Weights of a small image classifier: layers 12, trained on histories of elementary cellular automata, time running down.
Rows from block 5 of a small image classifier, named by matrix and row number. Rows with one number within an expert belong to one neuron, the router's apart. Each number is 128 + 32 x the weight over its row's rms, rounded and kept within 0 to 255. All counts start at 0.
Before each expert's rows are labels from the 100 images, of 14848, where the router gives the expert most weight on average: "colour at peak" is the nearest of a few named colours to the mean colour under the peak. Only what is clearly more common there than usual is listed. The data: histories of elementary cellular automata, time running down. In brackets: how many of the 100.
# router: router (model.blocks.5.mlp.router.weight, 16x192, trained with AdamW), inputs 48-95
# up: expert up (model.blocks.5.mlp.up, 16x48x192), inputs 48-95
# down: expert down (model.blocks.5.mlp.down, 16x192x48, transposed), outputs 48-95

# expert 11
colour at peak: white (60)
router.11 [126 140 116 118  89  77 161 154  78 160 158 155 119 126 117 146 135  94 142 161  79 110  59 166 203 119 134 174  69 121 161 136 118 118 142 161 115 119 120 168 164 129 160 135 115  89 134 161]
up.12 [161 180 123  65 119 110 170 184  94 161 124 161 139 108 134 118 118 134  78 141 125  58  84 202 107 124 119 171 140  85  82  62  71 110 169 133 111 149 144 142 125 110  94 185 119  89 197 145]
down.12 [141  92 142 130 162  85 134 218 113 104 126 120 128  75 121 157 105 192 108 148 127 141 155 103 103 182 129  96  76 126 146 147  67 123 106 138 145 106 109 163 153 163 153 126 123  99  63 160]
up.13 [142 158 120  76 156 168  89 161 128 150 118 116 154 147  94 138 167 142  28 104 152  91 160 159 132 133 152  75 101 188 121 133 160 178 112 147 124  89 148 126  89 134 155 104 123 166  96 176]
down.13 [ 73 121 163  39 128 134 119 135 170  44 130 136 172 103 124 135 114  85 175 172 126 127 116  85  86 176 111 170 159  87 139 172 123 128  72 165 110 141 149 112 105  96 116 147 103 100 159 107]
up.14 [114 143 167 123 170 164 110 143 145 128  82 134 174 180 152 170 134 152 103 142 140 160  77 141 144  84 143 140 167 140  81 161 103 136 141 156 156 135  96  80 132  99 154 126 197  80 106 161]
down.14 [187  71  79 148 132  82 120 146 122 124 169 138 126 114  84 114 103 112 179 178 125  71 133 129 132 128  90 150 123 159 120 120 107  73  72  97  89 127 190  82 158 181 105 151 147 105 104 116]
up.15 [172 104 104 128 155 127  85  92 131 115 178 140 105 153 118 122 100 104 155 134  94 133 187 134  92  98 108  87  83  94 102  87  85 108 121 177  89  91 125 126 174 113 108 141 185 177 125 167]
down.15 [100 134 129 131 101 162 131 197 127 151 152 157  81 149 143  93 177 111 107 171 128 105 111 110  95 130 164 163 240 201 102 116  99 157 172 137 128 193 165 132 136 100 159  95  59 130 117 136]
up.16 [150 111 201 103 153 118  54  80 142 126 107 180 108 123 128 109 124 137  98 148 106  67 208 172 158 120 118 106 108 115 144 169  92 149 136 132 122  96 149 162  59 122 131 119 176 121 121 104]
down.16 [122 101 167  88 146 129  96 109 130 120  82 153  39 127  80 151 131 109  84 188 136  64 140 134 123 105 144  92 115  75 125  85 194  95  88 129 102 114 140 133 135 114 129 138  76 134 123 134]
up.17 [136 108 102  50 137 105 129 159 112 110 147 122 129 168  92 147 142  94 150 126  45 112 119 151 102 171 133 167 116  64 133 100 170 137 136 136 142  83 106 152 145 143 151 162 116 123 148  98]
down.17 [ 85 124 153 133 148 123 130 160 136 157 182 143 171 109 140 148 169  99 181 160 173 117 186  91  62 180 103  94 149 153 143 144 160 139  91 196 166 153 148 114 106  50 145 129 176 183 109 107]
up.18 [ 94  93 110 122 129 101 117 127 108 165 112 131  64 142 131 116 128 216 176 120 149 183 148 127 163 145  92 126 110 136 143 182 100 123 104 169 184 182 117 107 114 138 134 106 134 131 102  92]
down.18 [142 152 105 122 131 120  92 122 135 149 128 122 115 189 125 121 101  61 117 101 130 171 141 136 158 198 147 122 179 141 162  31 125 126 158 124 115 139 171 124  97 104 128 160 124 173 164 153]
up.19 [132  46 139 125 117 128 154 124 124 131  95 109  76 141 115 105 136 141 192 139 159 138 135 142  92  84 130 150  65 101 130 101 114  94 100 121 154 147 130 151 157 182 168 146 146 154 134 155]
down.19 [123  84 137 100 143 172 164 112 121 142 107 130 146 125 179 113 179 151  92 174 176  74 130 149 143  59 159 132 153 110 163 126 218 140 182 137 145 167 150 140 108  71 122 164 119 133 110 134]
up.20 [192 154 157 144 153 140 197 101 140 134 138 114  80  76 133 151 136 141 118  86  89 169  88 114 136 152 120 133 123  97  52 133 105 133 105  62 108 119 100 152 111 120 166 153 112 116  99  96]
down.20 [ 80 130 155 134 122  64  78 136  98 138 159 115 134 163 127 119 110 141  71 152  97 122 180 120 119 159 113 178 101  97 126 131 143  98 168 117 123 103 114 113 119  92 173 142 153  93 105 126]
up.21 [134 112 145 125 120 111 124 180 173 153  28 174 125 152 140 124  88 158 187 132 127 101 126  65 137 121 195 160 182 134  74 106 152 144 118 110  98  91  77 117 150 175 135  96 189 125 104 106]
down.21 [160 140  99 180 138 102 108  82 157 144 170 189 142  93  98 130  88  86 129 125  98  50 139 114 108 104  84 138  60 114  86  46  83  92 105 127 146 145 168  92 103  72 137 119 196 135 130 137]
up.22 [ 92 133  80 120 109 150 127 120 146 129 144  72 101  90 127  86 157 165 136 109 155 139 113 136 114 205 186 113 133 125 195 175 124 121 161 139 146 125 102 162  68  77  89 112  72 130 107  98]
down.22 [ 65 109 158 150 188 138 114 164 146 136 207 125  89 134 139 149 145 106  73 108 197 139  93  88 147 129  88 141 120  95 139 134 106 114 136 125 144 129 125 191 153 187 136 162  94  81 123 154]
up.23 [110  71 168 113 188 112 145  91 171 119 169 101 175  96  92 143 119 102 150 109 124 156  89 124 127 142 107 163 159 125 159 100 157 105 120 148 135 155 107 112 199 122 149 104 130 104  65 134]
down.23 [103 138 152 131 111 160  85 152 111 145 150 174 104 182 147 108 157 155 114 137 109 131  97 141 223 111 105 176  96 114 218 202 172 123 102 178 134 112 111 171  67 137 170 163 187 101 131 124]
up.24 [ 80 169 113 101 160  45 121 145 120 107 114  77 157 165 136 102 172  81  88 101 103 108 171  88 142  95 119 159 123  99 177 121 100  99 167 175  87 170 140 125 124 123  90 189 117 124 108 111]
down.24 [156 104 122 126 120 108 105 255 137 125 128 138 123 170 156 131  91 120  92 163 138 173 151 132 144  90 118 176 138 131 132 120  49 168 131 177 124 142 112 115  78 140 113 147 134 134 166 120]
up.25 [ 98 128 142 145 169 181 165 151 110  68  99 152  96 125 170  86 133  93 155  72 120 174 116 143 109 159 118  62 123 146  79 144 103 127 184 108 131  79  90 139 148 118 122 132  74 157 107 131]
down.25 [106 127 138 134 132  97 140 103 160 137 104 106  88 191 132 131 141  69  72 117 149 169 159 122 112 119 122 180 129 109 141 117 177 123 133 103 132  93  95  62  52 135 164 112 181  89 125 157]
up.26 [120  98 171 177 131 160 149 175 142 162 166 145 112 125 125  99 116 182 128 163 181 138 127 152 156 153  81 121  95 120 158 105 133 105 130 127 153 142 128 110 143  98 153 170 180 155 123 130]
down.26 [129 120  97 201 123  96 102 141 117 138  93  78 125 139  84 137  80 156 134 172 105  69  65  82 124  93 145 160 120  91 117 116 106 112 138 137 168 156 144 141 117 109 169  97 173 153 179 114]
up.27 [152  92 118 117 159 132 132 203 106 125 139 112 171 143 146  84 120 137 173 100 174  82 184 132 124 182 133 154 129  97 126 169 182 145 101  99 153 153 101 155 177 123 182 109 107 120 142 105]
down.27 [130 172 107 197 175 110 136 127  90 160  57 153  55  81 105 158 135 107 133 116  60  95 101 169 163  99 116 143  84 132 147 120 168 118 142 108 119 128 142 148 135 112 119 149 153 106  92 207]

# expert 9
colour at peak: black (56)
router.9 [175 174 109 155 148 149 125 125 101 103   1 128 137 152 191 118 148 137 117 174 103 143 107 212 171 159 152 121 126 140 125 142 117 176 123 140  84 123 129 115 125 121 163 141 134 151 158  84]
up.12 [112 120 108 170 171 114 157 166  99 126  99 151  68 140 122  99 151 124 104 102 113  96  96 126 188 113 134  85 155 124 149 156 115  71  89  66 117 120 157 118 101 128 114 110 123  89  90 174]
down.12 [ 99 147 110  77 133 125 141 115 152 180 162 113 189 119  80 116 111  93  93 105 110 167 154 132  96 118 157  78 147  99 126 146 150 156 125 139 153 168  65 155 141 127  67 114 177  87 158 132]
up.13 [106 107 123 133  87 118 159  83 136 110 122 158  86 139 116 142 111  99 136 191  55 154 112 152 114 116  80 146  97 129 135 117 110  90  91 151 152 138  60 131 109 131 133 111 125 157 200 129]
down.13 [122 147 162 117 104 181 119 180 153  96 107 148 133  93 186 149 130 169 140 169 144 130 126 144 109 153 122 124  91 110 145 111 111 149 138  93  80 196 151 157 156 131  75 163 175 140 105 129]
up.14 [148  79 134  77  79 110  84 127 176 122 118 133  74  45 116 115 163 145 139  89 123 123 149 114 161 105  66 167 124 191 106 126 164 145 121 143  72 183 114 163 101 100  96 167 129 124 180 136]
down.14 [125 119 110 104 119 127  98 114  73  98 131 141 140 184 127 134 141 159 111 135 133 135 157 114 160  94 135 109 152 138 195 121 126 164 178 136 187 115 171 156 104 109  97  87 114 120  97 131]
up.15 [138 150 119  97  93 139 125 183  64  95 125  88 134 192 125 115 145  87 123 136 171 147  87  98 124  95 155  98 120 129 122 125 169 140 161 158 173 149  89 132 175 168 145 126 163  98 151 110]
down.15 [152 161  89 105 203 133 134  64 124 138  61 127 100 111 121 124 104 169  87 123  90 167 119 131 128  82 100 113 144 145 174 167 202 173  93 129 171  76 124 138 187 139  95 133 105 112 151 101]
up.16 [115 116 139 165 167 108 120 102 139 131 126 152 155 121 129 129  83  98 139 121 170 162 119 172 142 135  97  65 121 128 146  77 131  87  83 180 176  76 103  66 105 134  37 179 134 135 166  91]
down.16 [102 182 138 157 127 193 173 115 145 174 101 117 135 191 205 149 156  99 126  69  90 141 172  98  89 113 138 115 108 163 165 162 117 156 166 123 148 170 129 133 111 130 170 133 168  86 110 152]
up.17 [ 90 154 149 162 201 105 130 145  89  83 139 132 171 140  85 158 143 119 114 143  75 160 150 142 169 184  94  73  87 133 126 127 148 151 126 106 128  59 125 147 167 120 160 125 112 120  83 122]
down.17 [ 57 117  56 147 118 102 134 127 127 114 105 131 107 128 152 115 154 110  35 137 115 122 137 129 108 179 130 101 142 150 129 100 150 122 156 163 188 133  92 173 115 166  98  76 195 123  84  93]
up.18 [144 140  76 108  89 129 195 144 133 148 194 130 105 189 103 136 220  81 119 145 138 161 111 138  91 114 143 150 111 117 142 111  85  93 116 171 144 135 122 105 132 112 145 107 111 101 110 180]
down.18 [140  63 170 117 115 126 143 136 152  92 147 113 140 152  81 124 129 145  90 139 126  59  96 166 133 165 170 128 197 200 161 116 164 160 135 126 101  93  69 100  57  52 125 157 162 140 150 128]
up.19 [150 109 144 119 139 127 132 132 101  75 127 117 146 147 153 100 118 142 145 101  91 145 124 147 134 126 100 101 117  88  55 173 159 147 148 157 152 139 148 146 122 188 128 133 117  97 129 118]
down.19 [152 180  98 193 113 113  96  93 111 125 103 151  96 104 100 206  89 131 117 119 121 121 155 103 104 109 101 128 121 106 165 121  92 142 100 164  85 109 163 118 149  98 194 140 151 153 130 180]
up.20 [ 96 113 132 135  67 142  96 141 107 107 100 160 125  96 178 116 176  84 176 144 132  97 151 159 122 181 153 186 150 156 155 153 181 138 128 186  61 167 142 174 137 112  93 152 109 161 123 106]
down.20 [156 156  60 121 148 120 129  92 119 107 173 133 100 175 120 156 105 101 101 130 119 115 112 135 154 131 109 154 105 146 165 149  81 126 174  90  81  91 134  66 122 102  69 122 127 119  65 115]
up.21 [104 183 117  79 129 158 118 117 134 106  94 112 105  55 116 149 154 161 105 136 139 145 151 121 134 141 137  94 175 155  84 175 159 152 133 182 157 186  62 124  86 120 128 151 143 151 145 130]
down.21 [208 117 130 147 150 150 138 158  92 148 175 138 173 114 135  77  90 136 139 170 153 130 159 131 142  88 115 155  95 149 220 128  88  82 115 124 134  95 171 136 117 114  83 140 136 113 102 121]
up.22 [133 111 139 154 114 118 109 134 174 141 162 128 109 141 146 157 165  69 140  93 132 106 109 129 125 178 128 107  92 101 151 185 154  94  84  77 140 154 118 156  90 120 173 153 149 107 115 111]
down.22 [111 139 120  97  72  68 116 101  99 126 181 145 174 122 143 161 114 151  78 154 157 127 111 134 143 139 140 114  92 137 134 103 117 156 119 100 168 167 100 114  74 173 166 181 134 137 179 204]
up.23 [136 159 159 144 121 160 147 121  91 113  96 122 100 102 193 137 124 158 141 119 146 125 122 155 114 104 137 142 115 121  43 109 157 161 126 131  77 171  52 166 118 190 145 173 166 132  88 210]
down.23 [149 130 187 171 111  87 143 142  91 174 179 101  72 118  89 123 153 156 111 165 106  71 135  93 198 158 169 128 160  91 152 127 136 143 116 108 111 132 145 149 144  93 118 119 159 111 144  78]
up.24 [147 124 112  99 173 141 113 134 128 144 104 131 159 125 112 108 122 159 134  94 135 158 191 121 109  64 120 185 135 172 111 167 145  98  90 134 191 116 111 137 101  84 159  95 165  75 166 132]
down.24 [ 75 153 199  79 172 142 132 184 105 180 114  99 154 111 145  66 125 127 111 167 119 128 122  83 159  85  81  71 157 145 179 125  42 167 189 144 101  80 161  61 129 148  36 173 127 171 166 112]
up.25 [136  72 119 148 105 142 142 136 124 131 122  89 193  92 132 156 125 126  66 168 119  99 104 126 109 156  73 151 153 140 128 109 171 144 117 126  87  97  69 131 116 132  86 132 101 133 139 179]
down.25 [168 125 162 125 166  82  94 100 142 177 144 102  97  82 100 140 101  95 145  95 126  76 109 116 137 170 133  79 148 110  55 140 142 157 107 130 216 138 210 140 118  66 176 148 119 103 116 124]
up.26 [144 151 141 142 115 145 129 146 159 137 163 115 162  73 171 132  86 142  99 154 169 122  96  91 152 143 154  83  96  85  32 141  77 126 158  80 148 126 127 116 134 136  95 131 133  55  89 167]
down.26 [131  89 155  71 105 147 162 148 134 183 128 137 134 140  53 109 112 113 155 134  97  92 149 100 111 144 106 163 107 110 158 152 133 110 132 173 116 138 100  93 142 120 119 114 130 192 119 136]
up.27 [ 72 111 100 110  72 103 108  89 110 152 149  85 139  99  82  98 132 130 103 197 120 103 101 128  77  97 157 113 126 140 158 133 110  92 147 141 129 116 157 121 101 180 137 235  69  96 161 115]
down.27 [133 117  64 136 160 115  51 102 103 161 107 104 102 103  87 170 105 134 193 118 151 148  98 176 103 123 136 132 132 121 148 106 144 129  97  90  88 149 131 127  76 101 103  61 126  86 103  84]

# expert 0
colour at peak: black (66)
router.0 [131 134 125 152 146 157 107  89 137 151  94 103 151 125 110 104 129 218 180 139  83 151 132  80 152 105 155  78  92  98  63 205 161 138  51 208 120 167 114 140  77 138 158 115 154 179 125 130]
up.12 [124  69 151  47 127 125 182 125 129 166 116 121 127 148 106 101 146 161 112 204 119  77 141 119 133 113  83 141 101 119 157 185 125 183 136 117 118 183 107 116 142 117 163 150 112 130 165 116]
down.12 [132 142 182 135 129 161 168  95 183 136 143 132  81 127 130 117 144 135 159 107 151 153 117 108 104 145 203 130  62  66 172 111 156  93 145  98 137 161 119  91 123 103 123  96 156 110 142 119]
up.13 [181 121  71 105 131 168 133 150 116 141 115  92 192 117 171 107 210 172 146  93 144 122 124 115  76  51 190 116 106 137 135 133 131  87 116 145 171 109 131 112 132 103 152 160 118 127 134  71]
down.13 [174 132  97 117 152  30 126 142 133  89 150 203  48 134 120 118 122 131 128 118 144 109  92 165 111 145 164 121 115 122  53 181 107 171 160 145 122 148 101  71 142 163 146 171 118 161 175 133]
up.14 [ 98  66 118 161 141 126 144 161  97 126 184 101 101 145 166 147 104 136 141  95 134  99 115 116 131 153 118 155 102 126 131 101 129 132 154 117  99 102 108 151 180  93 110 111 101 154 132 114]
down.14 [133 165 117  88 115 140 151  95 153 178 177  99  70 178 121 115 131  66 117 107 102 106 128 154 107 130 162 140 125 147 135  14 132 108  62  91 127 188  93 141 187 133 195  96 176 161 195 130]
up.15 [175 186 122 125 110 159 168 153 189  50 121 130  97 169 125  90 131 182 137 145 122 163 159 152 131  73 125 101 173 164 176 126  98 186 118 119 155  94  89 110 146  95 146 164 180  96 171 163]
down.15 [ 74 124 172 132 156  79 114 172 172 136 101 160 148  90 138  88 117 120 168 109 191 117 122 176 128 147 146 176 134 138  75 132  92 161 147 197 103 156 116 129 110 128 177 109 156 133 156  61]
up.16 [106 113 131  87 147 114 146 162 168  81 159 167  82  75  76 129 155 113 212 100 191  77 130 140 147 150 134 184 154 191 158 140 131 124 130 129  98 152 150 107 113 186 179 181  97 138 109 128]
down.16 [ 76 147 192 143  79 120 154 149  89 158 128  93 132 163 158 122 137 170 114 167  90  75 105 161 129  95  98 176 142 188 157  85 115  81 140 119  96 105 117  89 100 115 162 129 130 160 119  50]
up.17 [119 188  43 141 166  93 121 178 150 107 157 123 133 140 145 158 138  61 112 179 172 101 132 114 104 105 139 107 141  82 151 105 142  69  95  85  55  89 194 145 118 154 100 125  95 155  87 162]
down.17 [136 115 126 168 171 178 174 127 174 142 148 140 134 113 115 137 126  77 118 168 128 110  96 167 127 132 160 123  72  75 142 111 214 118 155 123 111 129  72 119 185 107  67 100 164 137 171  86]
up.18 [ 90 159 149 105  87 116 139  75 119 149  85 121 140 108 122  84 171 131 116 146 146  95 162 192 136 130 138 127 125 119 143 137 126 146 185 164  84 136 111 147  45 107  89 108  99 195 144 146]
down.18 [175 143 101 136 140 170 171 124 123 125 112  83 134 170 160  97  79 179 116 112  89 152 108 105 144 124 204 146  93 117 199 161 162 177 126 154  84 125 174 170 117  98 139 107 182 115  77 145]
up.19 [ 75  97  89 127 135 163 141  82 109 117  95 117 103  97 112 100 135  89 176  80 101 147  95  97 106 108 100  94 109 132 105 185 125 115  73 112  95 113 204  96 104  96 153 136 118 129 104 142]
down.19 [182 128 105 100  50  81 168 151 101  86 133 153 114 146 119 148 128 148 160 144 114 160 167 141 144 157 107 105 131 110 110 179 124 165 122 168 109 175 103  56 142 189 171  66 101 128 122 121]
up.20 [ 83 135 138 137 183 108 128 145 186 141 132 183 119 116 161 178 127 137 144 139  98 145 141 138 172 111 128 160 116 127 123 157 129 138 183  85  78 123 108 139 114 122  82 148 169 110 112 131]
down.20 [141 102 142 137  97 108  98 149  64 160 121 162 117 162 129 139 127  93 114 155 127 161 144 166 175 126 113 165 143 139 200  88  88 133 147 152 174 117  85 171 141 162  56 127 191 225 171 161]
up.21 [105 147 134 146  86 113 131  79 133  87 198 101 118 146 153 155 125 159 136 140 158 140 117 133 102 135  58 109  76  64 146 148 125 108 197 128  96 129 117 147 140 131 120 122 120 190 110 121]
down.21 [ 61 127 121  94 101 165  84  76 129 133  84 136 118 143 119 111 127 151  87 111 143 135 109 191 135 144 132 121  84 116 103 134 171 117 105 135 140 119 128 167 144 104  96 150 137 116  79 104]
up.22 [143 139 112  92 154 169 166 107  57 205 124 132  75 152  64 102 156 159  95 109 123 124 121 130 107 104 139  92 161 149 135 153 100 194 175  97  96  97 156  92 145 106 153 143 109 107 152 114]
down.22 [148  52 114 164 152  52 138 127 137 153 152  82 121 141 139  69  53 129 118 120  56 131 149 136  76  40  77  86 115  84 119 120 147 151 173 156 150  87 117 117 149 101 177 192 161 141  31  97]
up.23 [137 132  70 111 167 133 132 160 126 133 189  87 158 123 118 220 169 129 118 145  96 155 109 166  39 154  91 122 158 113 128 113 123 114 102 106 105 161  69  89 245 109 128 147 171 106 140 139]
down.23 [154 161 132 151 118 137 117  97  73 161 116 160 142 171  93  76 171 117 179 179 147  79 169  88  83 145 199 102 163 137 107 160 169 114  96  88 131  39 140 130 145 137 127 138 112 176  97 166]
up.24 [103 142 143 144 153 168 140 124 135 162 115 192 135 130 162 133 144 106 208 169 145 159 191 132 151 119 146 203 146 173 145  89 110 184 153 134 128 152 125 110  92 110 143 153  71 166 103 107]
down.24 [122 179 131 175 139 103 156 115 120 172  80 115 130 112 122 158 217  97 183 138 152  95 132 172  82 119 133 151 192 130 137 147 136 114  78 129 110 137 199 113  86  75  91 161 117 123 109 125]
up.25 [169 140 135 111 106 126  52  54 125 104 190 129  96 162 155 126  96  95 135 156 107 124 136  99 135 122  88 108 144 141 184  56  89 160 101 163 116 112 148  83 185  88 120 163  70  95 136 108]
down.25 [193 126  88 125 140 114 157 115 168 131 131 121 160 121  94 149 176 129 131 130 166 142 179 190 133 127 148 154 139  55 123 182 184 153  77 106 105 157 165 113  98 115 140 161 173 108 175 166]
up.26 [140 122 105 111 106  79 106 211 137 133 105 109 174 130 111 187 158 131 109 153 171 116 102 127 120 143 143  93 137 151 147 171 108 102 124 105 152 160 131 139 163 157 114 114 131 135 154  88]
down.26 [ 83 105 108  97  85 136 110 153  67 137 126  97 107 136 196 140 131 121 125 102 131  89 122 153  76 164 129 105 140 158 109 152 143 156 143 151  93 101 112  93 145 146 123 165 174 119 114  86]
up.27 [ 94  93 193 131 140  90  83 101 124 162 127 136 128 131 118  78  68 157 143 188 125 139 143 136 126 104  97 125 153 130  86 132 215 125  96 127 178 184 110 102  82 173  46 104 132 133 127 135]
down.27 [100 118 163 108  89 121 150 127  71 107 145 138  96 146 100 116  94  83  79  58 113 128 122  33 202 145 123  94  47 115 107  96 122 120  81  72 113 142 156 113 213  98 126 140 134 104 139 160]

# expert 2
colour at peak: black (100)
router.2 [132 199 104 128  79 133 138 111  98 170 166 136 128 112 128  68 115 135 108 148 144 119 133 118 119 117 156 195 153 170 111 140 121 136 171 191 147  68 103 148 186 107 105 109 183 162 132 145]
up.12 [153 136 138 105  87 107  87  75 165 126 119 148 137 120 106  75 107 122 109 124 135 148 173 128 119 122 167 192 110  91 127 103 131 137 126 123 172 138  49 141  95 139  90 107 164 168 111 122]
down.12 [146 163  71 165 146 140 106 153 126 110 138 133 157 138 170 213 154  50  91 118  98 123 150  89 116 146 128 144 124 125 153 152 113 142 142 117  93 151 168 130 116  92 126 133 144 128 104 148]
up.13 [112 160 127 108 158 144 112 133 145 146 127 103 124 169 124  65 140 114 132 216 126 109 150 111 139 133 169 118  61 123  87 146 107 200 132  96 113 149  82 129 203  86 151  97 126 106 132 113]
down.13 [150 140 138 145 173 139 124 135 134  56 132 166 119 110 145  89 174 170  98 105  97 124 119 144 102 134  22  89 169  51 191 118  82 144 166 154 204  94 180 143  31 138 103 178 131 111 181 148]
up.14 [172 156 145 132  56 109  87 141 136  97 141 145  93 101  62 148  93 172  88  69 112 100 114 120 167  72 150 130 138 162 133 112 113 129 135 166 109  95 106 117 123 176  78 146 120 119 184 150]
down.14 [ 87 145 161 164  73 128 128  97  68 141 163  97  91 158 116  81 147 118 148 142 118 151 139  83 133 114 102 105 104 127 137  34 148 140 121 140 128 175 133 113 105 185 148 104 119 122  65 104]
up.15 [110  76 124 118 167 124  96 130 105 141 137 163 176 144 183 129 131  94  63 123 102 186 127 159 131 107 117 123  79 101  74  76  96 135 140  81 151 183 164  92 116 142  93 116 146 152 112 150]
down.15 [130 102 161 129  96 179 136  67 134 176 152 175  98 163 112  99 144 100 177 143  93 231 173  71 117  83 125  94  98 141  93  76 128 126 123  95  98 142 129  87 100 181 146 126 109 126 178 170]
up.16 [144 142  78 127 101 155  72 102  84 135 111 127 167 118  78 122 180 116 144 140  90 191  80 135  87 175 144 116 126 104 131 161 140 112  76 173  90 110 154 135 105 175 142 149 150 169 110 130]
down.16 [155 110 147  93  89  99 112  63  78 103 157 148 182 207  86 169 131 110 102  89 164 144 106 116  96 125 141 111 156  83 167 170 155 143 110 163 131 163 103 145  70 168  86 113 103 139 113 106]
up.17 [100 159  96 127 144  82 119 135 144 180 136 165 130 143 118  99 125 150  74 127 136 162  98 133 128 145 109 125  57 128  67 113 124 119 150 190 171  95  92 149  82 122  84 132 106 159 114 128]
down.17 [122 178 122  97 109 162 140 131 123 158  92 128 142 147 101  65 185 147 113 135 195 140  81 100  93 122 105 112 135 155 142 107 139 132 166 100  65 162 131 143 136 131 122 136 168 115 136 141]
up.18 [137 150  91 134  98 128 131  79 143 161 110 169 117 111 137 162 164 183 137 186 176 101 119  85 128 140 140 181 131 122 183  62 132 104  98  70 183 126 145 129 106  96 154 152 119 121  88 156]
down.18 [127 153 118 190 158 146  72 139 154 139 152 116 144 132  96 101 156 141 135  83 160 118 147 169 155 135 185 178 150 113 138 131 209 121 130 104 168 151  61 110  56 131  86  84 160  86 148 133]
up.19 [145 160 133 105 137 136 123 175  56 101 114 108 149 153 117 114 125 150 155 165 122 192 139 149 119  97 154 115 106 156 149 171 148 152  59  53 108 115 125 107 110 153 124  96 134 143 190 166]
down.19 [123 160 164 153  94 103 111 135  97 102 101 191 108 133 108 130 124 108 127 174 147 118 101  75 140 137 133 148 124  96 111 174 141 156 113  53 108  90 105 150  99 182  59  96 101 167 123 137]
up.20 [155 160  91 137 169 193 118 119 229 144 189 131 107  95 132 155 161 121 149 169 110 109 160  97 139  95 120 150 143  74 159  93 154 172 155 126 133 197 119 103 121 143 128 109 121  94 123 113]
down.20 [128 125 105 108 154  63  69  78 105  63 135 100  84 117 145  98 163 123 126 117 179 165 139 130  64  93 152 140 135 122  91 128 107 118 155 159 138 148 142 103 142 159  84  74  71 151  63 157]
up.21 [109 129 107 156 178 128 136 108  81 121  68 126 135  82 133  79  46 106 141 159 119 104  65 109 183  63 169 137 137 134 156 169 126 101 103 102 123 140 177 133  87 119 189  80 142 164  75 143]
down.21 [ 79 143 100 162 139 165 103 106 129 109 106 154 136 169  77 133 135 166 147 185 110 156 180 110 154 157 152 134 124  97 144 189 107 172  84  88  90 142 149  91  97 147 150 176 146  77 198 137]
up.22 [148  45 136 160  97 206 114 154 154 160 115 212  71 139 193 117 112 103 121 103 120 114 117 198 114 114  96 131 121  50 127 119 142 130 127 117 129  70 159  99 116 202 135  80 121 121 128 109]
down.22 [150 112 124 156  78 124 165 125 189  77 176 107 105 174 195 155 173 211 100  97 105 103 109 140 140 116  95 140 133 161 110 134 135 147  97 106 124 138  86 107 154 110  67 132 117  97  95  56]
up.23 [138 128 160 180 155 106 112 105 163 122 177  97  82 131  93 177 114 114  90 132 143 109 133  85 183 148 105 121 138 120 172 105 129 122  26 171 139 203 117 200 148 135 162 119 115 123  79  85]
down.23 [109 153 138 153 130 181 171 122 154 169 125 115 165 132 168 128 107 113 143 123 143 109 130 110 122 139 133 103 144 150  67  88 148 115 129 115  84 116 129 101 102 130 158  84 123 133 109 135]
up.24 [153 164 180 138 154 107  54 180 101 193 115 137 174 195 170 151 120 106  88 150  89 152 127 177 122 124 129 171  83  84 122 162  95 124  90 116 125 104 131 176 130 147  71  83 158  52 106 128]
down.24 [139 131 149 143 135 172 145 158 107  87 130 117 111 172  73  86 107 110 124 116 160 128 127 150 143 191 133 122 136 137  98 177 120 161 160 141 130 132 144 139 135 156 115 177 153 152 144 142]
up.25 [ 52 140 120  93  83 149 128 112 140 110 156 116 169 176 112 127  97 163 197 130 151 177  79 159 154 143  93 110 116 135 119 151 153 130 150  85 102 139  94 122  78 140 158 145  66 159 104 120]
down.25 [148 157  96  98 114  71 137 152 166 119 136 107 198 109 155 101 125 109 154 142 144 126 161 127 105 145 102 181 164 125 246  85 179 139 120  96 107 106 113 114  58 130 105 146  90 127 163  98]
up.26 [160 104 160 153 121 148 100 100 151 102 110 125 116  94 105  78 164 125 161 127 137 140 163 122 116 204 202 113 160 149 102  99 160 145 126 188 147 139 162 157 136 151 135 123 123  94 100 189]
down.26 [105 176 158  80 125  78  98 116 118 164 140 127 145 108  88 137 137 184  67 144 108 104  90 139 144  90  97 168 119  78 135 124 148 186 151  63 134  99 114 135 103 107 127 116  93 164 132 173]
up.27 [114 157 164 128 113  78 109 155 168  65  94 146 139 117 162  95 106 118 187 156 132  76 136 125  84  80 130 117  64  88 171 194 164 106 136 116 103  33  95 127 176 165 115 141 101 122 146 148]
down.27 [176 136  98 121 115 139 137 100 157 189  91 116 171  96 134 124  92 135  75 162  68 106 120 123  97 111  77  63 157 117 122  77 142 138  85 142 143 101  83 106 145 109 150  97 125 105  83 143]